{
  "encoder_arch": "transformer",
  "model": "encoder-decoder audio transcriber",
  "dataset": "phrases spoken by 400 fixed synthetic voices",
  "train_examples": 39062,
  "time_shift_ms": 50,
  "input": "waveform_16khz",
  "tokenizer": "char",
  "vocab_size": 31,
  "encoder_norm": "layernorm",
  "encoder_norm_position": "pre",
  "encoder_activation": "swiglu",
  "encoder_mlp_ratio": 2.67,
  "encoder_head_dim": 48,
  "encoder_fused_qkv": true,
  "encoder_bias": "all",
  "encoder_qk_norm": false,
  "encoder_parallel_block": false,
  "encoder_inner_norm": false,
  "encoder_drop_path": 0.15,
  "encoder_wave_strides": [5, 2, 2, 2, 2, 2],
  "encoder_subsampling": 4,
  "encoder_layers": 8,
  "encoder_width": 192,
  "encoder_positions": "learned",
  "fusion": "cross_attention",
  "decoder_width": 256,
  "decoder_layers": 10,
  "decoder_norm": "layernorm",
  "decoder_norm_position": "pre",
  "decoder_activation": "gelu",
  "decoder_mlp_ratio": 6,
  "decoder_head_dim": 64,
  "decoder_fused_qkv": false,
  "decoder_bias": "all",
  "decoder_qk_norm": false,
  "decoder_parallel_block": false,
  "decoder_inner_norm": false,
  "decoder_positions": "rope",
  "decoder_cross_attention_every": 2,
  "decoder_tie_embeddings": false,
  "init": "kaiming_normal",
  "residual_init": "scaled_by_depth",
  "optimizer": "adamw",
  "lr": 0.0012,
  "beta1": 0.9,
  "beta2": 0.95,
  "eps": 1e-08,
  "steps": 7600,
  "batch_size": 192,
  "epochs": 37.4,
  "lr_schedule": "cosine",
  "final_lr_fraction": 0.1,
  "warmup_steps": 220,
  "weight_decay": 0.1
}
Rows from block 4 of the audio encoder of a small encoder-decoder audio transcriber, named by matrix and row number. Rows with one number belong to one neuron. Each number is 128 + 24 x the weight over its row's rms, rounded and kept within 0 to 255. All counts start at 0. Numbers have three digits each. After the name is the row's rms in percent of the matrix's.
After each neuron's rows are labels from the 100 clips, of 14976, where the neuron reaches its largest size: "loudest" is the band of the loudest frequency at the time of the peak; "responds to" is what is common among them. Only what is clearly more common there than usual is listed. The data: phrases spoken by 400 fixed synthetic voices.
# gate: MLP gate (encoder.blocks.4.mlp.gate.weight, 512x192), inputs 0-191
# fc1: MLP up (encoder.blocks.4.mlp.fc1.weight, 512x192), inputs 0-191
# fc2: MLP down (encoder.blocks.4.mlp.fc2.weight, 192x512, transposed), outputs 0-191

gate.425 101:138137134172123128078163098138104165117144111105141129148149110144129160105122091117148132095113116076165135115089165126135142129098113117121142182107099100142129132083139118120132085126144133139140123103124089147106121121116104175111108132093090146112141141107116127117142146143176137091116137144101117089089145089189101116119108124114141129116168142126136124100155142118136167137129066127141114157145111134127108134154156081123141110109088138098152183137120146093137124170182121173155122164071096118098108089136140140128137112123149077126083126143147125144106126152131130128
fc1.425 113:161136092144125118105142104157080165128153143088165136115127167129149088126069095115115162128119119154104131116137152096145166164099186122169121143073145145107128134125089132127131111086130110121145094113086119152120110146131154151143132084118146095123123087109083130117169157154185110094113174106102147102147170098151125143126158115138140136098129151129139143126141138127096144153128112103130139106112129174156117153153120122100143130102099109121149149125127139112135130134141114166139125135071101150098125129149115160119155100119151108134111128111091163159092127123175079126
fc2.425 105:182128091147130129116136136158135155100109109141125142133116140138127115116116110118118135138126137170138161140096160075126156152128149117112130121113098139108125122118142119223135147158132147129142117134124100134101140115082136168135130087098129139133093124104114159111163131140185138136102121155107166141120140106075121107112148129091134112121084118108164121106132146163109193124159106127133147121101131121117111130134102127116138130171086121103117128116152170106144135122154141135108102147109105095093176121125086158145141155132136139125132136123130108030096160163160121170
loudest: 500 to 1000 Hz; 1000 to 2000 Hz
responds to: /ɑ/; reverberation; /m/

gate.216 108:141122123138120138120140118108118086133118152118141150133144130150113154095114152095095121152185119139111093110134134103136117109136158137118125178115140162130124095112126171124160160074140122132113108164113133127126156165124132147142175131146153153135130139122107127142116167116118146130138103151168105122080155146161141109181166100159121093186155115120122105156153129085080147158109092134113124117147155074090131115116164144105143174127150131112106175134166085111098161146111084122142111101093139132058102143131123166146098108109148147122164146119107135159127112134144106132
fc1.216 098:099156092147146143105148126089111135161115124098121123156152128127123157128128094132084114124148108080141118098133137137116151111090160148118133114104096122108146120152158165122157138138130116116141128092145135129146112096128120154130128148139161123107101104134148082119134127087142119141107051133128094132107139077144134151155081105078113139129149122106145128135147146142112172143072125104104111160109128108182090140119141158129133112072134143148126110121111153122141127169123040095135118126155097104121119139107146142117132173118197096133157173139147116108113164122108106138
fc2.216 105:136150114122118146102118111150102121176119158142088136166170116098121117155139148126128142131143129104118082080097112144126122103061164119140167131123119122156128131107152138151157166124132119119126146113129108114110094115165128132162127084155173156098128127129112094155158124124141121127128081169124084099103118108122127118190119149132130105135107120178085143178113152081134112100156130143126155079148093112126147126087145151095158149178139137118106138106138102126078140168146121113155118128082131091138116135137122139117159102151101145131141166141125087070139147131132123140
loudest: 500 to 1000 Hz
responds to: /ʃ/; /aɪ/; /i/; text has "shiny"

gate.421 102:177091131122183142127167133097141129116117114124122121126121130138148152145116165143118142142093175126106135172150134127115133126144104104104131127117124135155117098090142121088140139108147190095123127071151159089126147115104129165184108144105106119142132135160140125125073117106144117118126092114131180116135146145105125114120112129139151124087132181121114093151140179139096162115125175133166128124151108145143082077123149133154129126122143079104161134124105095134148055098064139135108143144141161138126100129124148094131117112163114097120140152145152136149118164121138118120
fc1.421 114:102156121131110119115103102136172103122178133136120137122136125134119107110169095140163177146157093156160111131126156114150150130126088113187145151131123188145121142154102123117143116105142097130129119169138125120100141126108119141089194120121173102151123130114120097109161127112126103146106121111124093116180127130142096098116125069133093124116153146119140151122149099111138140123117102084135059100094132099143124159105150113128133101143126134103106156142152184116116176165133113095129124097165067138123145119132133132128145178116116095148075131129131147121130102107133111162
fc2.421 117:149137096097135095152152138077165142149125113138103085082110144114154120113112163140138125147150103100110136164176113111140106136120107145145143140113154105102110103134111129079111140109144102155143147138130101141126137126116113127149119133140134155138110146149120097102085116138102129079135140074121130104158126150162167136113107128150149133107163147145113109123145140111125073133120145132141139117182123153157114125127128114141183148041152107144116136135062107183124074092136133139171120135128156092165132123102129122131125107109142143121143159104150141193151140119084151130
loudest: 4000 to 8000 Hz
responds to: /f/

gate.411 095:131120122129116132092120149132111153179109137139075139133086124114173143109121123063097133138130183091107153141161116104096173118146135124144149120129136171097128097161176127106149113174131143128144164152119152088149131160121135137118108165106082106075107129091142156106110130127161182126156102111107148112100140166148174129095134146125085141122116122101093099146095128176126164142117142167101126105113131144115144112131111146107151142124107148130130105160125152102116123110153131140123080132127108115141120128132124159159154126169098102154145161102124158095135134136084147094
fc1.411 089:139116095125151139159111089072134118116165131099115114094110093154130113122145137120132092128175115111141126108129142150133132119126063119079110132131117129145115146143145161182129161058167155151125095137077121143136120149142138135166084167125102144095087155142143118163141124126142138101125144157122128132097140106113122167122147129109132114133152131149136135180100126097126136122141125125169171158170151153127135135146107094086107107117161101090165099108112137109146093115164155124111147156134146099104119151125135103124099198136134142121129121114118110147160111074117085114
fc2.411 095:108135109152135187149121120123116130164136128086113126122152135120107141165132169112111113132136129105138140159120141135132147102152113128069131165117121080135148168120131133058171110133118171108141107125141118099131111130118155131120095157138089105119120114134130106140132107143100133144141148083144106132143109148156117111129173089190119118107214142116072128164088141110129116110174158144153125122143155147113129163110115132117119138137176117113133148127134085113153104093099172116134116150129090139074139111140164096133102128111106133129151115108146151178115119133159096094
loudest: 500 to 1000 Hz
responds to: /aɪ/; deep voice; /h/; text has "behind"

gate.131 094:130135087133130123145107141122124127120138120123137114102130147132159140141162164145129112113189141123092146112120162148090137156131127132150147143126159110147144129143168138090107131120171090156086149171119112117095137132164091134172134160153171113109151119150068142127127169111112126150142143122097159140141174164104117114126125118128132101131128122151059135132153124145138128114182153162114157087193086100114160123105124176110107152135143110134147101102121120119142133105100139131093134128157072117133113154134125178098120118140091089084143150130085128131152155097126112151
fc1.131 100:159134133137122153093143151211136171129136133093157118166063144137156141168089144121109086123105112151132164153127099085121126172152132099137140146121132123099135106110141107125112150126122142127129113122123153124118134135148127115143133138085136144199095166110133165126111165107176151155102130162086144136098165146141126137149135121119101122124135123095112112094113105147133171122132118117106160121133147105088114085153172168138133127128121123122153132127172114153101104091162134148140094140134161145111134131113114098151140147092100159091093140137147127113116174136085082116
fc2.131 104:151129082139138181114151147068088139101111124152134103081067144147156132123138175121137138126138109137136086153129138154105105109131075144067151142142124073151129124140138125116169150080123106166173136115124108113132131187123099155101132182150154130120143135160152164109083097116126085163131134132139101123140120127139135103135126119133130144143134150123125119161118121120096109135138178071079107121149123122141129156147144149160142124148129141111164112135145124124162103120091099128141102128122119110117121120160151074108117131146120129107111149134092154110130115160131110187
loudest: 500 to 1000 Hz
responds to: /aɪ/

gate.441 105:155096150148130168164146126117124112154135142167080104118140148139110151101133184143124130131112106096110160108156138153141107117133105128130163146123094171141148108133116122097132140117142161071107159137161132097149163121113160144079168146130103103110178116109127113192120109101099093144112168094149165157091128181142126115132149142085114122137133144125153109126129140130139110105084136155128151171110121161149146125074135107134127144130144105147125152098105111119159100114138130151078104177107174129114146114106151116077107105117103161166153139152143148111123139124137137121
fc1.441 108:155124184117091109104107123148128147165128138135109159187087117157115151134111096119138078104130134091108134129087080101131128147081098129139120140100122145116128119107113103136108112113136132167136120123083150094117124132119123123127119096139124164101098101117141165111132160104180154121105108174149160155184113119132083127152146153138143111099118123142122148106119111124138143121163107164138127100157093108152135137135172154144207118125130096136147134147141119152102147134124135109145070123182115121140122140136097092134177127103164109138107146120091120113156080146135105149
fc2.441 110:123079134122142153128136129161132156172185105142146108107127127110119131138121142111162112134141110110081112127106125107137114149119120120105116139103106122137124078098164144086123111109129184127156141150129131134165099143101159118139134145120105124110107159135150112133145104124112138095115158094116165118152121124139079121086129137118138189110161156156126120164119120145152111129136129147140122135129143102111082098131106089142083103075187140140163145146124110131096144093132121109166169084128147114119120125107172143147125129137172115134133156164132163200133093159060115119
loudest: 1000 to 2000 Hz
responds to: /ɝ/; /h/; text has "her"

gate.340 097:148071148152165140101154138144084133128141144190138080147117117110143161157144140089137119131098095143131147122166142102130139077152076144134164110144129087138150145115144113075109133104118113131118133115122141132150100142111115117157127098123162075140138166142112137145097132131114110078133133109100124122104132134139086096152133113107145102126159140127126108108138118143127123106113151124140102121138148137089121154163179096131160093142067115133173125110098128135092097143121106132133142117175134126114125076172119152125163141078124156100139165111159185123141146098110132146
fc1.340 091:162120133139160136119097101127102123148092122151124129124145139177109130104190089099157164150122119167137072126134151143160119149120126146158139134133106107123147155107101101121109147112144139086114123082136135103114125136164133125122118092114132158130152092114091113145199120169136125152152128144168126135150152130133157130098119128137119135185128141139128129142115188164124094115114113134137127074116102165138131161149119149109130073085116113100108125194139160103154111136095102122133109129105152150117180139116071113134099124121111143171120146085114130128111145093095135140
fc2.340 096:117113110117129150169132124141135113121163125160136135136153135115107138103119121127123127139095119117104118115138093142130132093072113123110169106191166133152111150143148127097183125113130185141118079130128166133097117156122146082132134105120134154152140119166100093171121139126132134124113113099142115137134122105170113151114121138167135079173141127151114089124154121141091134108159099126084148115145138143144183159120129112118156124064143154099111138138128117166122146119115120134130109139080114107118105109110182135128127171089129159089118134151133164210102112111087137121
loudest: 250 to 500 Hz
responds to: /u/; /j/

gate.206 100:155091101143127111134121167149126103166108124131139132093159117139144105114107152108116094111122119122107148166147151119118140097098144118117107106090137128126164141159141139115169142142112112166102112164132114124139129123089124131149088178141123188126084152121139120154107104135088114151107124127142151120163139172170154128093133147160129151100153155160141121150119137104167130118138106123193146136184142132192130135099126135120137122085117091166114046116123134167156121108081091139128106160150098115088155120120134101099108113129088149120121126136139171129141101140138125140
fc1.206 106:086149103101119110126127127098095101142110130071121140149125184132125127130147129127092183129109130093124124124127099120110132126089159120137092148143109119156151141133119128092114132128116139156153163110132145130114133166140115118103159087112136112094152083130105155146083138136169114144114087130115080116150178103123113147184156116160138088163133109109128146152142114129169134115100113121097086151136136112102175148148135110084129117117095150130119143173181146102140144144125108150121165139151132124150114199116180149159139097139169098108128093120126095127157156125126108131
fc2.206 105:113103140142135139085111144072116155145106144109146127165101128160118119122128130124099097121117160127100140132132081169135175094127104126170115118095134142142138100125120126086096074128108156117118134146170137113095089107138139078124108144123089096170112121140135142133107115136127145142157129130147141130193132161166120137149112114117092106134183137150127162123086103121106148110132159139152143169109143124124141140181140154110109135089120129111122126139123131139150138064102115128138126155123114134139173114116154095124095180115132140115152108170111186202128147102124122107
loudest: 1000 to 2000 Hz
responds to: /p/; /ɑ/; /ʌ/; text has "dropped"

gate.205 101:121127115127110097116140118139106149099119153117138122149132074168101126151100130126126105158131129128114135116140175132149128108130159142133140164088121114127134141153090138118127138114146157117139169148154124115128147131108150111086161165122145070153149139067100140140130160134168097140120131108123091179121128130152159100165131110121095094184112130139136113121110084148145178096108076157115102146108155099092111133145120112115140145100115152137152119133154126148096155122104103132148172110070202104128109137128097110145126154130142152117143120113163131137073138116089118072
fc1.205 095:175176141125110159160116157108072151140122104112140161169095146076166160126129095182119109114144160115113119124119115148093150122145177099125094123141105171109119135128109152142185158107136119102120105130117136130137127118137201177137114119157112156110119145204151147148078114103141127148137136161131118165139130138115131157098136142139142138147138129080139093134146159098135090131090118103110162117128136108160112104162095171142120106126151121121145102095083115138158122169132113122131106163138127111131085150132138130101136165134115131116096130126152125133118135162138119128
fc2.205 098:193147133114163113144111127119117088166078104139123156113094146139135129129109118128117116119172122146098136154158126120093091103114131149141138143133141165099099089100101148069182102117122122130145131116096057089132118153146147142112099117137140161169101110134121135082148122123119101131171161118141153101133169117157110133099129130094111128116135094123154100123135110143120095167115101156111156117110135169142142141090124132084131145096130119127134165111139140143114093157165143129123104126129121119154139139129113146102116134148139143158141183130128158195137140148072170162
loudest: 2000 to 4000 Hz
responds to: /ʃ/; reverberation; thin (high-pass); text has "station"

gate.249 097:085187135126111151130106109131114108131147144100151122123144130116077120117119132132109140178148111136145165116175151164142159174168144143137101147109118137150129114149131149131145085110124117162101191151154115160179140106149123125147149153118135121145158108056144159101123133122167120147131122116085149109127125124163104127134118093129095125129155154061139147118136123133118182093155086122121105134138122129136157156117152099129151095119151150156076132110138150113136146120142108140113096145168102150157115086136140109122134132093102114091072116153122139141110095140149093156
fc1.249 109:121104123147124163159124123178112118113124116132146119139096121109132116191130085058130178132151124125148123137122080153093166111165141097103117112130120115130166152070096136129168086120175104100103164144156137144139149102124149151145118133128096120100147087131121143124172175106089143121135129134139111142133149143108123142121127165120089164124161106155120107169151147100090103095194080114127121107126151119101164146089124150091125146130137096156130150106148114131107122132160141162157127148107100146137136127108122157095150102143123137110121115119100156112135134131144167101
fc2.249 107:161135119135190104162172129078138112170103081153098144129103141147149116143120132148118083151114116166111110165128119146090120070124104112151117092135165179142096082174105134134148137128128122139147167129096114107145078141146079124116126137124091101104085124114105109102130132137115134126116106186151114112102126130116152118119084126138140105108141110162154126127073130179152151154093112108104121142104132155127125139097135170120112148160130136141135127144135131147160111174089160125147101165139103121192141142147117115143111134131113120131124147158137131095130125118109165110
loudest: 2000 to 4000 Hz
responds to: reverberation; /ʃ/; /tʃ/; /ʊ/

gate.367 110:130160107119093141108116137138142097116143099128146096100149130109125156139134157127155101135137149110160129104160177153127140150118134134073142150102108150133095143099146118111133106162132159133143109148122104125147086193159146101158154117123103136137138140147147139162118111137116102110139106130122148131066169110155149092114126111136108113118114128094088078158152111135124133158140105095123146137151087054105104101082089152113113121113136071110107096174117146112139097114113128162161076106083111185147126110133133118116125117111140145132121155162166129155149145156151133142
fc1.367 113:122118145079149187137138133129103120142110136137099115134123142139110131112100123136123145134093099171121162092093120133149101132078129112131105122153113133158200137146120088125098127152078116085115124061140118135108145088154174135111127138182114111122122117112159169158153098124130152154140097157111117111129163155122125137131169105114138133157122112107151140122126168121113125106084065120143141180113136129125161178157151154159128124116109133142144133105156115120139142151156141127082141154097125112112097143156113114142111154071160126129102104096132153114130118116079157133
fc2.367 102:103128126128105150104125111107109121163129173143131169153079139169124101124155143137114145118126145102124111119183099143154138135178097127131129151140138097123153141144146152038119084144129097129114125143130170136119137127152130162106123141112143133114112052075125147120129150138184161124124137103125102143138156131206111135132142132131108112155163116171112111122120113116086134086101113108146126140163126093106146106175141109100129118078104112114133116130145111120114160125117134109132161140158132132104145109137135132140104144131091099116129096138083148191115135084109148124
loudest: 1000 to 2000 Hz; 500 to 1000 Hz
responds to: /p/

gate.317 089:151102114144060096125122169112087143131134162122124146125125158123081153124136125120128152129121138122132120119160118133183109149091108154120124131120109127156108117070129126097148107113088156162109119132128119091132111142093117131097161127092111165155154104112164198160145137144120095120097108082129097121121162123144165140124138152108083174141147128143140114141114107124135128161132124108116108100136170143090178101148165098159129125094165153102135119190132083076112148122131107121126125154118143102129134095129121157129108152131124134122134146187143145162163156128108139123
fc1.317 106:116127162126123111132098110124148094125212199141117163135138103122172113143134136158105156134122163120091132114124136113111123132154139094084140110151133155078117169166083145122121120175149137110156112150107132166130129102152141131113149179083162153109119080138111098136105140125110106153126133117156128106139110094126118145150142104097146168105088145154106123141095124127157137174133151127125124102132152141148101145135095165127096148070140150148132161088172125134125122096105146120146112090122115137106119166110107135174151101150179122115115139101139139114117135116120124158
fc2.317 115:110113165074125098138109109083134115132137175144123146140108105113156101153097154139102152131118160138117168114139131106136148126149118089097139117142165120106108126190088122160139152159139134105176117131104145175103159087164134137149156163127152140089108120116087108124144139127135100178148146173142111106107115088117109101117160116121158159101105150177134127150087104099149118160158155130108122111128118135122080137102088142107115139157115126122147148103146158138146155125123143118131127103092121145161146146129082113143125104134146080105135145089102112061125115143137103156
loudest: 4000 to 8000 Hz
responds to: /s/; /ɔ/; deep voice; text has "lost"

gate.294 102:108160114129104104140073114109157132121124123108079104141126101116147134135133097132115145123118142117093129088124117151147149111117147158115084120126152139143107128126109161104166150104107167130088159131149145141152141162108089154173174122059108165144149194102111135094151126122114115126133134129075109134095135120130146136095112168130156142136118135116135124158135165176125119115106088128077103105137138127147152145099105140083137164130094129107176139134160101129155183141080131178136126147130077099140136125154094127143116118096134089148119122104149133137142136129122109168
fc1.294 107:109140130125126091147087089108140107121166161148158129110113163117133127117109122123105109140119128158120148186134087072148136118138102117152155126139117132105134150168132098122100151138155126109135128082154132120116095140095172115126125116144126125139101084128154128134122123182130092091148144150158117125157128135096102099133158143209121170097137098121163120154110113146131155091128130155137163176107141083147141153133174091148108098148152133133097104126073113098087164120158122115159136109079112130179120119119108149119112114122117157093146165126142138127141146131138148095
fc2.294 111:130106142090126178152113155106147142159136132133148096156132150136141101135149129118145168133129141096142139101125121145115130135165105125140138163097140134126129093132127115052140172084127149174136122118147123163143125133084142117115140113088166164151111136098120111143123139112136136088106140104146146090143159107153128158158132137128117111161161173108098104126120112144159133138138119099170108104102129115165115167127117093123119148049158154160132102156158143100129103068135113146112111103120121104099132132112155101166095128142121088118121108130089138168122145133053106122
loudest: 2000 to 4000 Hz
responds to: /h/

gate.192 101:132110132127151127107112132152120147158093170101107109169131139108120181140130111095104145103074114112111107132153130147137122115158165117122109172166113114158103126142166139110150125171116118100102139124115139149136112124155126144156147125126085132151133127158139087141110110139106124151136126129129135100137092124137155114123182097095089080102143151137127103152134116083099155099130126121093132151135135102153076122124093123070116101127081110111179126088072125070119155144112140159075142120142136118110133149149170135121109141123094145093092169138162113115162096123157122127
fc1.192 103:125086156128153140135127100149113097137146108137137102116123152112120058140161114146121093142151113124131148159116112082149147130114104130178151115133113141114141112112146133119131147091110144094142127106153121157144078120096154108146090100123157190128081078127129099127144132096137140122140103093116146131163162106109142148093073136159148175112141096133136127125141108125116120140130138129145102119119139143134162112152123123169131060151185106072152105121129113158136141151093103123135159130129082137112131133123114077192133144137122127150119101118121132105128124104061159120
fc2.192 102:113108134126090121105131143134166144126180126132144106170120108117135151156140119105124125131104106135071177143123152131109132142168120130116118146105140097103105103128100145046120110149146175148099161132146145077125104147096171134121144111089104122111093146128132093097133128110142140106138155044125182130123155152165087145106145133137108135133141164167114119108131089138134120159147123127148115132141160129122070153169118108136090129097163141120098128121121149092124151123134153131181141134120156118119103125098162150132125156128126124127156139117135155177125157089098115109
loudest: 1000 to 2000 Hz
responds to: /h/; text has "her"

gate.322 113:187133152156126128143158085138112126130160126149145127135150148142120137071150139124072090161124131135111126157169116074153109133134144163124168089117130132111151101098135130112103123130129130114097111079139116091160093108131147124137125119083144131153137119144123126116112104146182131140134156121146117137139110131119146124119109157140121148138150146112102100190130141155131080070169129096173142085138144134128116136112161095123120109126140131102174106153095097112129082140137084153177156138110144156096163134087135113162146120156188153110146158129122129122082139133137135122
fc1.322 109:121099135096100120117113133076144097115130162128094067099116126126130118141138097140133128125161164144137130119116132182097117135123131101149115098133143100171139142151106104126109132131141107112175116126157091121105120118091104113135136146141170058109101110144151099144150122132101100098164175163126125195113132152124131119100130103129120119133118104166112132106149150141116180148133155134091128173112106151131113170174127106126109151127116128117067102160154153154113118138104146119121109115122186157176147171147120117139165126104089107092105126116133109124150096134111143162
fc2.322 116:126117122123135145170150114154115115119105095148186153163160138114130135110144153113108126151096096062087108106157119095138125125116145164123145167144161163085123136115159171079181173112120174137089123096156168130144171154097162152120102093115119154130128139109112124107122131139156112148097119096125106117126122101130135133120127153147116153125151119134132096128122122130131085112128116121146112103140101115133130101132130086128148095122168149086141145155108159131133121110137096143136147129078102140101125091075116104139143119139149180112143138122175132178079099127088112123
loudest: 250 to 500 Hz
responds to: /θ/

gate.248 099:158099107159127156129126145131127144113117107125142146172130166153131109134140164114130103143136131094088165120159155138086102141126093163135167151105136155101119122128121141114115138118154123166147070134148138110093130148128112142122123133167122130153095125084137151108085194122144133134132147102148116107101133120157125159161121182116128147161151093107103171158152111140064145142096126180126119119196149109113102112133152194111151125145124084144159140152149077115135119088146108137146118128149138114097122139131166107127109111116116094125146149142131070151121125109128116145
fc1.248 086:156169069139150121133161099082141143121111081110154147110148138142083122163144139138148157146138106106149084141134097117163122132101101139191125091150141120135142144100154148115106127091106133106113123138223127122139092164127131161102161088107121118140117164159134153128126097163152130090141122143135193125158123089141149121140092151117165109153130120123116112112136137142102121144127134132141115091121148105100111132151119091163131116093115150146119133131135098097137134118064106112139119126179114124101146113115096137084117122135135105142123106148144162100146163151096125132
fc2.248 090:135154113149166134160107100153175097106142095145145116143141160078110123074146083123111101152140105112123126109116110130125122144110115117137131155106133163131148126132137133130129103115149107132095105079139126117110108153135145108179124109119118106155118145141174106162134117159117151125110136082131147101200152169140174130110119163137134157127098117111121104113173119127127139122090100138114133110116130116121144142139149111123124144125138106175039088113127123136099131166080125154127131176130108117098122073131177140132125124083090140132125119159148170128133125092140173092
loudest: 2000 to 4000 Hz
responds to: reverberation; /tʃ/; /dʒ/

gate.7 101:103142127162144156156110124131143135124168132152146113085134117070127116156154137122161125172130094142122150101092148181122135134181175117127129154112121111130102100158111144133181132151121128138127137086188110116134072138112138096125142145124127117104095117116178125123134157122102171136181141137127134164158181153124119085109133130105121166162115154115127152140181117161133125091136088138123107166160105119126124110109098101129106147143115186162132109100156154169118093111123120139147160156117111167141107119138129160118079124141145100119128138140129145150123115171139133134
fc1.7 103:113117161067102110122151139103125100097127115160062148119073126117154146139110148182147128113127111094120115106144154129122160131133096127117152125088144118139154128129149145125155068144136131157122119139134095113163103119118152118142143158134131104148146146127145104151107122138136144148145175139089114123137155131141114123125146098084136105136111116129093137116167136160124144154135166078125126144111094112099136176141158099134124182135091100121104163123134136149142130142144154107138114128135095133155103171158159115090128167127054133118139200121112165134163119138130114182
fc2.7 108:139153118154144141121105117100140144149078126062138185145115119146115119132112141102123101155085125159131124152125123139158120103114173151156113082147128170139086118158138156156162123166087141097111114141135143134102094123154091134115105123127120121152137114118101164146099155115146165145119064175118115136160109076148146135167130151117157095129110140101128143124095129131132151057163111122132117121095149147102149100148133150105110096126162145158143118139137127125127150128111126145157140157123130115112156101111123129160133132122163123144173097105117108084086141094148173082
loudest: 250 to 500 Hz
responds to: /ɝ/; /ɛ/

gate.65 100:146128166120133192110162112149129130103132155095093095125140091133111116132079141155160125154111119131116101114158130165177138133148079095149156121123114140186133101112067141125159109144150137136081093091120121116153111141138121120123129131068125135106149159138169140136135121149152152126157141129133127144133136154134071153112158133179146105125137165151104097121119166123144114113171159141127106094158139095127085109124120113107105143118097121176145136113103106137116135119113137092168129137103126158095119165136116140139158138081162153157137120170142115139091160103110095135
fc1.65 094:114132118115110177127151103146100094123125127116122114114121101157125113106137119140185172118106120141106092110150117150150093113151095153130152149120120114144162108119085116139128090142129118173086124111123149141138158124086185101100115157111136097140173160106138133147125137126151128146097099147120140118077106137158066150117165121162146123086115156155152124162131140087186099099142119131153097133151133119166102110098138118099105140127082149152132136136078124126107099131121134165152114122103185160104115189123120100141111111135159134128123148120139146155117106102108080131
fc2.65 100:138148118120155173101147132155132088092134124147136117130101111119121111131090141113153126136107148123137105126072112146099118145152156136112130145139112150155161133154135109215146149120113113126110120096103139131149126112154155131145113127099116115122126125098156153143117097137132134092126119183113140117092109109108090140130157164173153149105094143154159133164089152097143109109129149139102132105085136097134116144095115131131102125181141089153139109129125107114094125160117108124145143143123173139090105126121090136133128109158146143169118157109147128039097089141202131108
loudest: 250 to 500 Hz
responds to: /oʊ/

gate.235 103:125145104134082115117132144152144142111152104123132098154115134109089153090122128121138124123089114099157181162130108132103119100108131189112098152148096141148135130129106138093145153157099133131151108146169113110132103119147109110124157126125070161128144153114108138112112137124114141153151164122088131087134120118117155135104125103078112120168128164092134132144114123122147127122121148160079140092153146187067162110089106135119167107118123126122124138175112131108129153113156148157123117180158151116121132082113138147112123177104088136108091100116138187112122149157109176117
fc1.235 103:100123119134117085143156138101131115103146111134094107166098164115123097104164129116112121151106112103098191106120148134132081124134116151132112149161096139110120128117149142143132106166150130085190082122134163144134129131169111118095147124122141146129161130160095095117121135158116090144131176149107138089102126137118148115106109061125159111117123111111124140129112114099113162129151150145073107096121156196089120132119124091127148119124100122087154094109128145156130121193137145122128150177144106127142122131145106165121124111144173123147134117103128151118153076155092115136
fc2.235 109:134146147087118112128125096129154123117112159158109125094109120124132167104155123152120143110150151178138106135143098122147098156127127116136125123157140137104154169133121142150095143125146091126116128108107154166144190131171073136132130150161149112124155100181152152109085144153154097167126130117146090159109114154121121105131138125111154116132071082143123124166146160125147074136096163114088131092151092126152136127137096161150152098109089114091114123105142142145143169121148133137117124147101133146146106117142043101094147084122123147133122143129129102125150120094153114160
loudest: 1000 to 2000 Hz
responds to: /h/

gate.501 102:136099109112072148116156120122107143132130134141108091095093136090177148155129110147124130091164134104149165120095166127153147076112114123101171143116133124164115123125164127156125092113152123140151123107125137119143125138140108127115115159142122162085127117106121114156134145141136152107121152132109157160091108130146066146144117135174125099084150144137075130134163091129106141132135136175131133133189119119116139101088128147154115145157158121143167150120130118109113158091154153140120136151118123137118174119107110143142090080146145139082153144175098196105144167121107123149
fc1.501 109:074179161166141080101115143095133086126134126139157172136178134143114125117109075131133126143108127107125102112094099121137129142143177128115108092157133151108117118133150124132157114112090113126142118171163157160102129125147155107144111094103132123164125141164107132085140136113164116156198092154165086138144115114156169118166134126112133137115135096122175140161127136108123118100116104103170089157122147132160117145161146141125125114134147153139129095137101164094150155140112139153121120126163121089133127122108146121119150135107128122146124123094139051113158115112176113131
fc2.501 100:096153132109135119141105126062119100155118147133129148145180146153124118151145127138104179147106138090115144132165100142111136162155171131156112170132106169140134148148108130035135116135100160146091117109128157124087140130133148115133130137122120139135115080119114120144142127137107147141127082095111086135108141123172163147142123116132144138144132091090112119139146106107146134146123136119130114112158136125136140124150114100117148085083111135117121121131101148119171094097167115140138102170129096135127121134116162100114142102153139150108128126117173130216091095083083132118
loudest: 500 to 1000 Hz
responds to: /ɝ/; /d/; /ʌ/; /aʊ/